From a checkpoint of a small model that predicts concentration at each pixel.
Training: adamw at rate 0.0011, 9000 steps, batches of 128.
Rows from block 2 of the decoder, named by matrix and row number. Each number is 128 + 32 x the weight over its row's rms, rounded and kept within 0 to 255. All counts start at 0. Numbers have three digits each. After the name is the row's rms in percent of the matrix's.
# conv: 3x3 conv (decoder.decb.0.0.conv.weight, 128x128x3x3), inputs 100-109, a 3x3 kernel for each
conv.0 097:086097112125137164148120159118126120123112059102105107135079152116099152138138164154120154195197103175140133185145101135145126127130169157164151161173106137184102144109117119066114144112157103137171116147167134145168185191142162190175118149155160102122158152132155115106
conv.1 098:115101136104146076144071126127133137099134171095142136121078084111095181092039117134109115099158124143146103174150153176134154195156138122129130104107129103091127109105080151152149069112149116097102102129138117173163159196100128205130136104123167080105142142095117116105
conv.2 104:068119102103120109140127119106098124117154161159165146168064067135191162162146133158146143121140085154159108115129109144129191138124171094085139175115129154111160147160075184177123139158095136116128120154086152141173078135123098138136095140155105135084099133121126146082
conv.3 101:170118104106110146135128128157076145130112132122112186140119192170093099113185169130119102181123117126131135114160123124150134133134179195141110084141136146141113148136110117137090102097157075082096116112129112156143138106092153118082114127160141164173150129071197161191
conv.4 102:171170175140142136133129150153182168152179153151130138100180118144174102093150093121138148136122092117127153124110135131157130128064124104120096132119094124086128147122135097107111136144106135127116121110129101155089169101128124110099150120154092126129172148177105115129
conv.5 096:163129131140144119174143116123118084125123111113130096186166142150182150189199106177170137131111118099149120141106093099141122101145137167194132140118161162144115133135119167028107130147193166094111192117101088144110117117145151143109072088112201144150120106182166119136
conv.6 102:102136075133068091134097127127100085098163086119070130122081132217122088130112109099143171160155129149106131146083126109105156084164181118145128168191163072124147174144115134192046110081098151143093127110137128149148095115158108120134078147144141131178144182133132172065
conv.7 098:098083135055085089106057120087103131133133116103131130130123151107128127126185165197131136145179111152171083127111078120105079144114079132112100121170147120149081112118220128063199078111155089099128090066127132123096177147130177158123126189169166121110123132116158149059
conv.8 097:156052097111136082115091135140154089116096110156156111126099038116166145084086117115167121186116165127161133155102127134160217114121080106141201093137177063134169151111098175147097175108129147108164120090147114117100116115135083130172120189141161098137104147117142171135
conv.9 101:145130131122038076184069143133129125118110145119108127107099107122155109163111081147127141124115117128201173097091146135112075114138136124144196159182163115147134129090064169143027124085066130066129116134152106097111150157148110138174133161172160074127162141076120110072
conv.10 099:095117183111088107136134115175124149156150170105149086107127067087081129130085108208133103153156119179132132117153177127151149150129110111195077103134130155184180090088108148121122179126138122100163134128120138098114139150144114101113207155139147162085128146121121152180
conv.11 100:146164144199108132101150160140161125137138148157172159144095127163177105072058142126164135124121113097134167185195141132125175116154152137113124146093114105111168108094134113074121110067171149116150169121177106141154180168144159126178114114123196156151086075108138143132
conv.12 096:109050026111114068119049099064144087212142079091105152160127159139146149128147125104168100136162135140144147134127126117138098111154160150122144142182091112159109138110134138086108113051134129113130137135108169139166148139162153175076096143125152119132164098101146102112
conv.13 100:111141140127097134143118145087126128112135127132131129125104086078068182112104184124120127114156111159154140116168132113158127130116140105072114137142142117162129084099111101106134140161123107122124133072121150100122123127107132080154179118136171092108085079068112139127
conv.14 098:173081150079068113133134123158132145108168147158124167133097114139144149133067123122120087105114156155103126082082113107112170105190173139131121109083099117141170171067188130139196155118140105151144146107173097108099127088130088051131178110165132049146115166105127079120
conv.15 098:082114105083053068108059053096077097129130110073092118139151159072126148070186067145154101177210144181174137124081066120125093080141098147167142140096161199179199153117146111129155124108127122102118135113104106117137145108125173194129187175165125118142107111068122130111
conv.16 100:161124139126145118146145153145138143147141138115115164135154164192108129150173142119131101110100110093122163152122143119092072127159128122127119127080139117131103124161122083122124176187130106151145114129137115091075108113075125080091133145097130119160134072094114191152
conv.17 101:084113121167138111120132109077132136093042126091131153108190097122108077147172051126128106084137044119133099101086187088174117109092116156180109161125164129142135129124091086152097115129088083113090089152107104134112159142152145114101099077085068135132055133121121152116
conv.18 099:107088119120087129127142143159155104145109167115161148079164133095142130102111062096133091143167096151160047114098077115105028112100103136098132123151148151118144143178137092154193120104158132117122145140113152107116152086147128138099161137125117172129139130164110126133
conv.19 099:136107175161157148110102116126141162124121157135155088079110046122154111138108077091151147154156163172109125140178156110103185116132105123106126126157111161094148083105117104129097085078134136127153144102134082133053149088125133141112130102131131139151100092102136146141
conv.20 100:135148147105159164126127168192149130134117136105152120136073124144165121090111158122133116128114106133133142097131124162125111195115131141187129117102147095154131045144109136080165166166153145124122161135073105103132142144072119185088124109148206141071162047094093156114
conv.21 099:175177144128156121139126130166206096138169066210151087201148158122154146113082132107099143100083124111060126131159092165092136113142130130148157115117115139207117115108112150090166118109144129119122092094134120106141175146072111183086129185124123102133091099142156112152
conv.22 098:122107155170177148155128119111090168118103147125094130155167108108106102150169092159197132188195161106168168160191153134139116184115107154160156171173133176191166154115124103079182162116152113119140135154094133137151184195102149141148201173160142165141135202152089163166
conv.23 099:079167090163105091143150142128152085118129125159085136180145097191149150150114157135152113145176172103163151142080139166103152144134114129137127099107090073088214109138116092183083079110144123142124091098162135165156166113131122127148146104100125136154152141148124092144
conv.24 098:080158120096140114154138129136159127128159165112108132140200142079134149136151115120126104153164107135146124178178138122141173147145098114067123132138149140110150151128071108121093134069177190146132115175112109127144096170142074082152133206104113119105115145110164097168
conv.25 104:137113116115120120159154138108136124133133136134178153087138112081163116073203094130128161133150085146147058132105168089115086097107073112143160122135149105095126127113104063098085065160153101079109117069115111120096116087145149095135128115105115099165139201120095167134
conv.26 103:129105101080093160098146146142147131136164142165150163100119150133093122100093194112117078122082138135091119117154159162154144128166165110111040175120155175104087101093137099122154119121037080178102144065170126172121125156184139179132185117129100121120124090153102135119
conv.27 100:107139134128121133155120102089105179094120127106134121117135146103143150090155151134127060174140119117118081077093092117120136129150136130133160128147088092130105097106168078121147089152116119106095066085107121144072121083096109086150142110143144106119125156138153116076
conv.28 100:123096144073130109161122177195162161084184120155177167176115168083141134209104125115071111135110085125100083145164116150101155157139152055081119140108106071045105136129107069170089131125139145134123095106158152085122100157131129116173114130107122107102103118149134080085
conv.29 098:121148150162136142136112165140090108069104086111139122119096151125120098059118162139147117176126136135152111112126125086157086167099114145154194129157145136132156108083135135141097119129168115147129101166114124114130109118112049132058065135142142166155154165137118236170
conv.30 101:109167120151137105112099119187160108153099180145128145101132167194173180112157134155115124127115125187128116189113178165112091134104127165125157141122123179126115098152158182129083168119135130101091077111125107124109189101111172118107129117155118060122175107163101088143
conv.31 102:071117120140153158127149143131146135125087090138158167102128072074096084062169172144121142142169123156139096093133119121140121132079132087133115169167158151126137124115110115137125111047137155142104152200136103095144085144104125142141144150179072152108092065094162112139
conv.32 098:092038075146133103145068039091137155102122149092133158117097105107096116120133133167207185201158136111149139175180168143161156143125140111119148113145153161187130148145145168088093125102142093088116170091064125098080145138207172150222130192188159084147143150162174133134
conv.33 098:111135140119113108081149134141164145105072110105169144097104154102165132111136134127163127108101110145139138144133145154117110108172136181168150113106134176141117140139139141083124127139139099127096136129098117118087144173101098122109131151113153058094156082135163119143
conv.34 102:114141145075130132130191067227092148119185130163100169109068110110158115099107142135155119112089156149088131152175101130125125133132121123091144150104130089100117122082144177082155093152090106159161161139126132167073137144095163136115127112113162100139091078147095126110
conv.35 100:167134118166179139154136136107106159159135163098175075151166150138123110096134136134095133111118112132139110139117150188255177154130150114147099080119066147169105092106091163124123149136101118098109097143106092130146148095091107127091126157152120130100178133183113150081
conv.36 101:124139123128144138148151141076099135123073146105150091127167076167046083080120044137142148109151162150182135150158205101174129104140129197154110147144144132127145181168096177090069153142127171147093110165124101144094138128200144141112119158140154157146165110084131139103
conv.37 101:116071146114116087154158124172082131093124118163151152185069140102126155149074153125165111138089135143156167159169172100095119122197115110158140126063131105116145094095100126158162084133128105124135140095147117151148129129172135163132130121087141105128108151114122120126
conv.38 100:101147085105116129178082145102080143073117146115158132179175152144149100132123080096129076127107115201194187207120144123156167161144158125143121141153135151171140161156185141133184119118202070098118119071139127138151145139099108142098153180180218177158140142130168145082
conv.39 097:077146075135130129117139103128085126085100110127131151100173123094119084176134174175128119211131163168144122130106101187079152135166068141151133134128113184139118110163154170126074148116109118118126111089117138175102165216130165153162161176123150124121142156128117155142
conv.40 100:154100132072162110135108149090087140113148137104138090143031091131125088080100152145139156140089197184156140120149098163144171068141114172152136130163115120136142114170125171182073115099097138162098167106102130154129127170140067139090124118095142172158146128118124097163
conv.41 097:189155144153168164142081101172123149140151124143191117162144150122099122134116095151144116133125118164125155133155145133109147153120088078126159125116168144139153084090116131118131132042121129094106095130089090080083120103118083112170155165144157156134154149139111159123
conv.42 102:104110145139143091092143104151105157123122089128114070157124175075073104091032130100118115126169153092084153132061161133230168117149136144145146131107146172119117113138090169110129147083115144131123140132199167143142103158179176186165180167148165144126197066105150126117
conv.43 099:134156161141105142162109141105110109105135059128167116145161130136103189171124084132071170165133185154106130198155159125120056110115084154131140194159090135102115183130105111091161052096181196094157078076151130139146220169157143141121143190138142089132098141136120135150
conv.44 100:089100128109134119148109118141127115069115149125144118165073121095157129129087165153100125118140144165128140112179095105107194141187101140132117189095095122111124105077133157178103102084136123153142149119135100139146135174106078165130165111136151134104096158139170140163
conv.45 100:107140125108141116110142107184120106122142149141106076132054126207104097046085165140147116098155157142140160127123122150154208073126146153124133117091109131188153060091106172106126107119106158171154114134138151134146100092147058170121119131107144089093131176111143156175
conv.46 100:099172140102132133101088206090104154136162142133115125127203106137167137106100114166131148112158139109163075131108093118098170141151118149086132111107134155130156087122108078182139094114159085162082115108104132143120183144105071111161183137174094113121116122155132116115
conv.47 098:107132138081138128062105102106053138065112118062117141159122140137115110064100132130097130076162078167131080151128142189182147148124167171185146154162143169138175150119162132101189158063123141119141146180121147195121125105122141120132169185141177129114136137080146138123
conv.48 103:151083108087130158088092101106096094091145161118137060095176119062052118140091124126158138077165115125174114115152117126133143162139113161098100151130170155147168102112106152150139129118105153147159152169068122131155087133135047143125103141099151201121107078124178163093
conv.49 098:143149125137094157123177128164190134127170140210179113160081071148139137096130066100138139126091150122133079120074111159137147124118167100160146142089102168144131093078122144138137096115113113095177130104084096079077131129084131085121166144147137121085126143077101147084
conv.50 101:104100122087147163078078106143143123145119165101112137158156070104178116145122160124096105130106096105117124095084153075061099111109093170107141145174120138118101166102080075098151074164131112131102115111124020092102096141104118121107119081127089144146114125109132136130
conv.51 101:157152165153105144163113147165138180164163116150120057150094141101123207142032149112146103132072141131126200176174092150128155160185094154166169065131062149125153165119136224111107091136126146154108134103181130167124125132117138143140159145121148126150201112129169089131
conv.52 100:191146159191114131129168107159161131171124134076112042127102114143089187144138121151103135167088175140101148143158182125108101151135134151107109141149148130117187170112096096151119191186102148095185082106135128090105128079109145142062118144124162218164139166153111185138
conv.53 101:160091145093142138168152188091103082125130102140124133076115130142158087137159204127142122152178146122103098142159099133171102099094096128111161100121124104127095153142129137130118155122141156127132173169141148150132113110112112092124106046130112121212072127121142115144
conv.54 103:074092108050081073098107094115095128102129095128124122066184145121179136066146112153139117127106133116111156094092081115104077093153142110091111178154127129133174096103096113131127046147102091088115119144090145166124097123102151107125177136108111118201148154160144104157
conv.55 098:123169098136137141142128126168109117148146098119118180126103130135149205160120180121107158136086108138111161082130141115083105134088121118116130142163109136128116124123135209183124142153074107192176206113126174146123099146155148123124183157133176146123156076129152076121
conv.56 103:183151166169163111081091136103162068172112118142130081080156141183162142090201134160084152082133131121081117143154126117194157132147164162065066112142147147119161147110149122102140158119099125096117109180107104107119138106142092158164129151134125120161091134115143067182
conv.57 103:113172079159130122112148139160135162223125134146143120094170158153132119115172088118099172156104131090070126115131140120070160112094100133106118136120205094100111066208107092164073092188139193138125076126165126120103136085178182137126179117128082143132108131118094109139
conv.58 099:134098142140108145159093156098138147129117146154170098133151107133150118117096141161175127081138100120196128166141154165197145149161153153163108116081098155166188088099188080105149090141160144138097182154079115140137145142108150124142115143149142120041115138175124095112
conv.59 103:109117161145178154126139113190149154162170161121109123162093131115196164173063113170123120129060126125098128160158137134061204162073156157156146107115073138087108100139186128090120090107176130096114124063156081092123136067136140166098149138130160189175162092188101150176
conv.60 099:131083071151075118150126126172171158135110147138113165133131129123109117112146133135143122165159122128173055092104105071129123102113085168135161114195158150163186151141177157081185138138151132064079102074112148114102113152113150130134087109143079142107137090144111141174
conv.61 099:144109108136157138096121137073155154123102110102116110139118112126159168176072078181144139141067169126103153090114129094115135148114141114146120124100101189124144149081113180174098113161138177103160136148118137149159114123117085107119109129088204201130144154160106152119
conv.62 099:141160116088052121082061082175133154165122118092145084090134109097144140132157124125131084137123083127131137144143129116091081125126135120164115163135120161118159126116114118074174122065116097113151085062148067067126089124097135119102124092143153157159118166153161183193
conv.63 101:118079099127099082152124107109146098172164132173135124078138127073154139046080155080111122106134111133119139142069105142126130124165117134148132147122138087141155074153048088138151125123081069075120067064069108076108171143122228112163158139124110104141150162112151133070
conv.64 102:165147148081140078122078116149104125103147099169098114172043124120204125102056127111123090139103166133123156146114102188175182129092121109053141104145110117102145167095158144162147145041087129168110128185139154128120169108129181174119103129127116132121127139081129073153
conv.65 100:105137152116141145116152153137103096131122088105183166155062091098148133149096206131121138119140162107137121141163210200156208109125092146182126145106144092087123140119082128114103159168109187189198182193177123212155121143165153151125167105117093122171129079120130105169
conv.66 101:142134082162115106091102165099060117122143067086076094131156177213160158140152142046172131124153114114128152136079052157136109146065141134220114119105161149141109082189172145073146117144122155067161176100147136148166156133100175171061100116171138177151153080148089187134
conv.67 101:126091086175127100128085123077113132081140121131100106125141134155119091069161112146140108145177102119162116152115124134129132163134120152149163166161195114136138156117112079169093136118136148093103152141093161153121155144157126078171171169183087098114088176109121107150
conv.68 100:100173146150149137089142140117113114132157144165085107197080094155111172172120123102138170129117149151092144223160157166168183159143174134105131127157116061101097147121126079155119109073156084108112067167107106097138111160149163139121060102115172124106143120141120124159
conv.69 099:084108101166060137135126099110150190098145163132154145104135147144110102117090125113138138125207115184147094145149158125155178114175181115108138138131145159141166117086141123121195183154129095139136118078115091135159106083120073100193144137111142077173137202099173116101
conv.70 102:139101065128159165152082137115121131126115129114028162147174137166176131134195075169162121171153156123224105141118117107146089114127156132166147165195137158103117163140113082126106114096127151119043170116146139143146116151169180192172109111156163140162130121185122125142
conv.71 105:134100166116143147113150168116114145127170144131118112098060106129116140085136168121109119150102131122119134214162104128148149132173111155080154201084085073120093141121100100147100158106117129123151131139177161136165147137127166126205141123103101066109074150112115068099
conv.72 102:092142127183106109129125142166105095121175107188098138085135157100125127087161136138116143103137084166137122141130118091127066149149109145113156140091146142138152144112071086077144142086105152139169168158132132145094125103148122084168161154099130105141075129133102105102
conv.73 097:147168107128127141140178113160110148167117131089157142136139164131110112148106114165126121138101172138156132088157146135088148134158153143151126111107138160131133093198119154086089087152132161133142184153143151188099102095177157130151156099153182096159177070183120118136
conv.74 102:142142195174119113137122124201159142194211118134140166151099124158130181082099179120110131120081126143129144145153150160090074125182106066119166142080119137153136094130143170109068075161149121157127186063157105151112122158087077183122111121131157141158119106116132136160
conv.75 101:129153150156171127146145135060116119108153135122146093116138080132088032098119152162186149145164163126130141128150214195150178106131144136139115148066145152125151149102145153080111131093091177215158160122111151192110095167139103161168102135129108131120116149119127104192
conv.76 098:124104097129069102111092097137080086101066162104138162151071127116149124077138124106159151156161129151156132082119085089094140066129105180194234156186112141184134115083187177158087162080179132110109167133087085143116133133105125072183140121143114135118134169101177169084
conv.77 097:102135147105098138102157154092068135088090145035120099129138121073132152141094150151194122189137122156167126165127076140139120156137109158137099156129115187171123191144136192086128136158149108136184149114116154185171118160150119120122118152116096065106154104117152092116
conv.78 099:124184154060082188122103168159134174110130150189111176058143054117181124077128110138162096167154102116104084170161111097137088142185170172132215130109171133133172118201165105151198113102157122116106147110121169130131120091126118153152137102149092086143118078176073080104
conv.79 099:148165155154108124116179106128170191105112144146135123135115137141139141074050145164112121095122122124152160094096135096129031118142186094134118110122139169148175080124093121137181116136135175134191102129164096143093075083119080123128181166169093140146140153123113116080
conv.80 100:132132141145174119131120092097073107131084152115137118091125121241127119083163130141148151143164140149185177094098163134191104104142144170158095136139187189176125142157137192101142128121126155113134132163143105125107106132116130136092114120145116115198188130093140169111
conv.81 101:141141161142121117128107100143150131142168103157122121113098095159144138105058087135164117096084105059093148088102152104099121155119171143126211116133119104071156103107071146139133132100142084142101161149118137124148091112137113108139083167162121150131085125098113102140
conv.82 100:122084154138131133082150134098115158106101119091066120053072084102103105143107115153113149100132168128153122145158136133128173099148080181153150116091141132122101141146112161141113148104156164230155152138126150143109136153163142170155136144176103137093149102150136103110
conv.83 100:155104133126112135111070178130117135150118110161152193130168153134178156135186129113156195137135116147118117181169129154187093141167172167152140165202134116163132116132140098131069125137132104139068094142063130119104175131128147041075100140101097127136105173053139153177
conv.84 103:104143194133142043127132179125088139132131065090143132189008133179171076059055161101125134144078187157095138122121125074143179128116159124126116149115131147133117084099200197083120108197089098129141175119141143110097150115108109163147145117155190122144171112113111128152
conv.85 099:129167112114139100104153094095095126150113156140081123103084131188127156031053046134118156147174102146135183141155150119190072113113173132125156160141146165197121093194087157076147085141094148176144179157142141148122148140107118104125144155210135211143125107170120174149
conv.86 097:088044131099070131122096161085078156111064151064094150093188172102078051088146087169135069122124101160133085146169144110124127152154169194173152142143133156199154125134203085125165202088164068106123114129125108094123120131159122129098126148101181140167169119161156131162
conv.87 099:206153123153111140143097110145183159168148189146128100089144165076090112166075157081177118118135084141133126202150156152130173091093076124155151147120164108170170090113131151114148189070156122108080108090111075097085136117137103114134092160158091116110033072097135106072
conv.88 102:133134157091116066099126122164155132140132119180133131149144137096044078089089177153128145175152197142133131144137133147128139095107101093085138117118137122138123157083065123143142139105074125124059102114164166097117154187132124099185140158113140090121114153088142130120
conv.89 098:148151125138150146149109111205119133140098139128139166083151090007077058127133113151129158143124097110185126156191151170239160152200138158122150150147160134172149108183129141092148127129125177149119137156077120146084110166174212180202152164157126037105125116150108083133
conv.90 100:152101151161120112102141140152125126167175119178104149131111141089201126103131129082157138134109104116131092143117093118112129059139124081063133154125123122135147138170166128102123078108195118155106136131121090119104106100110186107098206180113092078140131090147088084128
conv.91 098:123113092140146103152102126127106157089138166142104139132108065077089049091158106113173150118116148108165152109154103131092125165166128148131173092135187105125179115119084118022135189092109106131052168083053129127080122140187122171144147132175083124113134090140113105102
conv.92 103:137146129139112077127139125113129096146181115141132160076107117104101132138138135074077138148122114131152106154076148107099110171114121113123188124113138110135127155110134121153129138163151126150114102090113133127145161062107088139139139109098104146149136173171116112127
conv.93 100:135081109131104151064122139090099139082132194111134115101129164143139045139133152132140129122140131140173139081091073095143158085122159130159103115117132074129091153115157115111127113117160099093068064141099135095098146046126105103113129101134157197199145187165122139139
conv.94 102:113142136156187150122145152112133129168098153114190117116105080169101154122106166115077152108099171101081140160163169187181133171144143122131119084153119149120093116075094170100086125150168138129147102165118091116113144135107113179092149158174117182137208146159151161125
conv.95 099:108193150127169092119119098190135172148179175107159098138048096081145107155094106152152179149138158189067186156133158170152195221168154109056125121110180072164155150168052129136136108151100101168124141131152113118106095155100108177128184165120114124117134155108101094128
conv.96 103:127121160127135150169153153121128144077096070081156072111124139111097124135100105130168118088113129111113122111171164148170172151090097184170163103137163129155147126124105103110087153115128118159098090152124124099129110165141093093075092083132157106162147093120126129100
conv.97 101:122149150185100128122087115082105131159072145053086155105160089157098130128128209188142146141117194116133139163140136144116102170164116145166101116125150157198170093093079123096108121100117115117142086133107145110120131164137113164096130146145159156130147099147163162162
conv.98 098:113130115159162129134140156148107148137145170100160134115128108164167119105121065133169141095080048137162077146110144083160136144190159161107126130147148122142138124095120127129148126105107149134096103154069049100064087069085057025116137122147127112151095155148095132084
conv.99 101:133132167133108139125090089116087131117088154102095138129200113116159178144157107127135113106132097111131111094114112138111118136148129157075126122190130172138181092173143145123172135131123109094123105112036087076116162142107157131161159112164108192189129166136109135154
conv.100 101:098134098097108109120141142100174145109136187101166137109056103154115138097133107156140111108110095151147040088109189169117132155146173142137126122103121109094131108138114090191174126204210079120161102145112028094139119102144107111133136150112153104117059116122149124132
conv.101 099:118155098131146156083166130113131139125101158119104106097085053095106148103140053141147200152142114152120118089140113171122070139118119180101148114156133179129103040117097092114134118100168151163140133153140140119116143128138165150145138138131125084135116079149120082154
conv.102 100:124148154096121136137092149070059135082120114062130139150143130087149132129137139184148121163199118171180102121123125172182146128119100140103167147135174126129148180145164107140131132138138168167134161161122143159132151195115122164141108132120126148125149103159120089095
conv.103 099:155130154129119146127126098108171137142123159158155158103146111099105111113136074125134145146192154229184125179154163154120145150122145137111106122131135148121136083110119132092157111127165187161136156136139138105117065077194161146109150145179083110137099144111094154087
conv.104 101:143165125097127146163140132112116145142090101130178080106162107107089116125169124166115128146125121136106122143196117160139158152102110159126109193160191189161128180156103135147121143153073120154119104177087135130162147182158105142138155124111129174115107100096078168105
conv.105 100:107113121112161095109107142129108128141151130110171113101091096121203068113101157107163147131126076118124161044144100131124185083118119117125104088126109119141100077122131135108190097157107113106109116174137118098178118085109077118069143080144126193138141115148099165087
conv.106 100:082099171063161152150096133127111096174118077127128059117101085114138181128053117081150129146141185139102084110131189086101134088082066140173156121146084148123168119108080140140137149066185094121128106096140115076121123117122065124116153117111146159060108130092142159162
conv.107 098:078081144107128120111114129120117120135104117141086089123052075146090135171083130165139137128130133170162149098183143168172126120163147119169088148119182163151175164118061156105162101157173124094177168206108161121179099141118123139127142110187181148180152124109105149137
conv.108 102:132168174072110154103128098117165115132108157150164106174164139083123085168102124130121106132125152117138125083151130117077178107146068115115095088126116116085142099138132119155098145112143097091147109162114096127097145138110128110114096131155097124084113092094164134154
conv.109 102:130172131133124075135139145140165157140201166155142180122060123174145094127066157161152093154142097136134106215161165114131179163191209109100156139113082108156121133128080143124131130097116132119105144090075087067101132130080083147161164137105183129125114124094155120098
conv.110 099:115125091116154099097125121102094136094154139145091092103127113092161135064121082113178066129128135102145123121089151079131201077082164134096077118189212130123159167133115089171155117096143136137111095128166120107151113106149115101171137148112176145150121170102085124124
conv.111 098:131147124124138076106119126157090167123171132130131152101067171107143118074143179116188122180135178187111125133135144145176140147090098151087100184161144140131151136152154181089100105124109105139111174124170153139133152166114113184133138118141203114111142113195145151116
conv.112 097:071098150084088041124057128070128129153093117105088149093177080192126126158191170113079139089084055088107167132127127099098060135128137209150158164145118165100119139174150071164210089132179101072090070062060088103082162117109126157058101092107133118157143169109102183176
conv.113 100:118132149132143122080066133143178139154113082109118133142115082098169129172138138195110109061117114102167091151125136129155113116131115179118090134127108091122162098119095070111204131150081067136164091155083133073127100166078157144097138092081165156112104121125132122144
conv.114 099:157072141100117154180091152079116114113157125136091114118131147122094125157081139178160123112141153101152176139094104121141153170115189138125097145138104135136144129112163119150053112139081111114136156076084138095109175112096134177142149130159119178153155152136151096093
conv.115 099:116141098176098111097136140084099073098142080112095115089113145115083113042161165165153118117155116119150129093166159115115167123126107134147148201216143103115185145168096143136120113084165161135114123111104122161144146135161160096192152133131126108105122161113115102113
conv.116 100:151135122107109121146119094130125132103188151179184142125102110134134141130097134169136135115088114135097139168160176142142169111133118156162084100101143189173156055135099122153178117133119086175144110129095086106163139132133124178121126109082151160149132133128171124141
conv.117 096:110049145117074128121056141120055124094113156151099112162118164165130163105163146141184112112139118143147170129146179105197124143123090122188131118176104134134137156084132154072167101092077122134103106119140096128144103128160138147085062168127122123128151129134148131152
conv.118 098:085110106182127123150150116118093121149142143145114144143101136101102164143136100141113148133101148145124127181110150095120148123166116147103119172155102106170100157112037069141088162119177154129156141122131126107134110127104159078177112169092121128165141128079163110097
conv.119 100:147138129175111140156126148157124127123097132105112150104179119140098115166137105118148225178146148128157102068149090132100113144071111151154137094132140143155147126149085126079117176114141147083089073086122132091099139116104100095122129125147164185114150125209130186125
conv.120 102:129127133183172178193146152190142073120133102146178105104168084111112107137123115096112131140094139119113096178162150128127146155195094154113110156117118088078141146171160059164113191120156144170132143112145154146149099150126093156161169173159125100162082114137102126190
conv.121 104:140068121036155130095125119128113144053161121113128094098114082119111117103141110192127123066109120168188083143130152095136193090183123160121107175116157137131147088168093138139142152097126077163138143146112138090162112144133100155109134152108096143107139160038142131170
conv.122 097:128151148154174054104169141142128163145166154129155142099128130169113143095169182126090088135169093124115178120109114114239155125182124138101102159089070094102098116164099161071208144074107116132095169135130110079150093097141146127108179138146152112115150075048132134160
conv.123 104:134102148119182188139159156150127135130132091163125109164152131160110103105121087103086167056138185060100158127140171125191162126068140117131154130125086092115129138102115121102118149110125133151132124168115122096127166173159106122129093157168146178099118123110129096113
conv.124 102:120177141137159141134125103161161153183139172132144174100161166148142126112195060121114142169143072094126093152120158104179167112124123155051120127155152057110152137154064108129111126139076108184064166183098116186138108084103135092120100116133068103173084123151108102160
conv.125 103:084126141136116113131150076144130137092078126107173141130096161064081038149128096092136143059149093136164188156143131105117159108159125122119129130166180103105174091139129088082170124108097125113115076135141103096137111117187092040168157104136099133101080078131137132085
conv.126 101:110114166207159123139085141129107116127126132145109123129090120219112165119148137155137129125151142152126126119096090121209133111098110131142121145120095147146152144127169127136146137067167130084130141082138155143134127140173154096137127114141154121126145183117116092117
conv.127 098:141150134158157167120155119142047216143131096080125169091083101154144063165074150119149086149056173147164155084138126164174093089110157166182116135094119155148176149101173184093104113111140146149088182080128128156120110094133132126101103107166217101166190090172135150132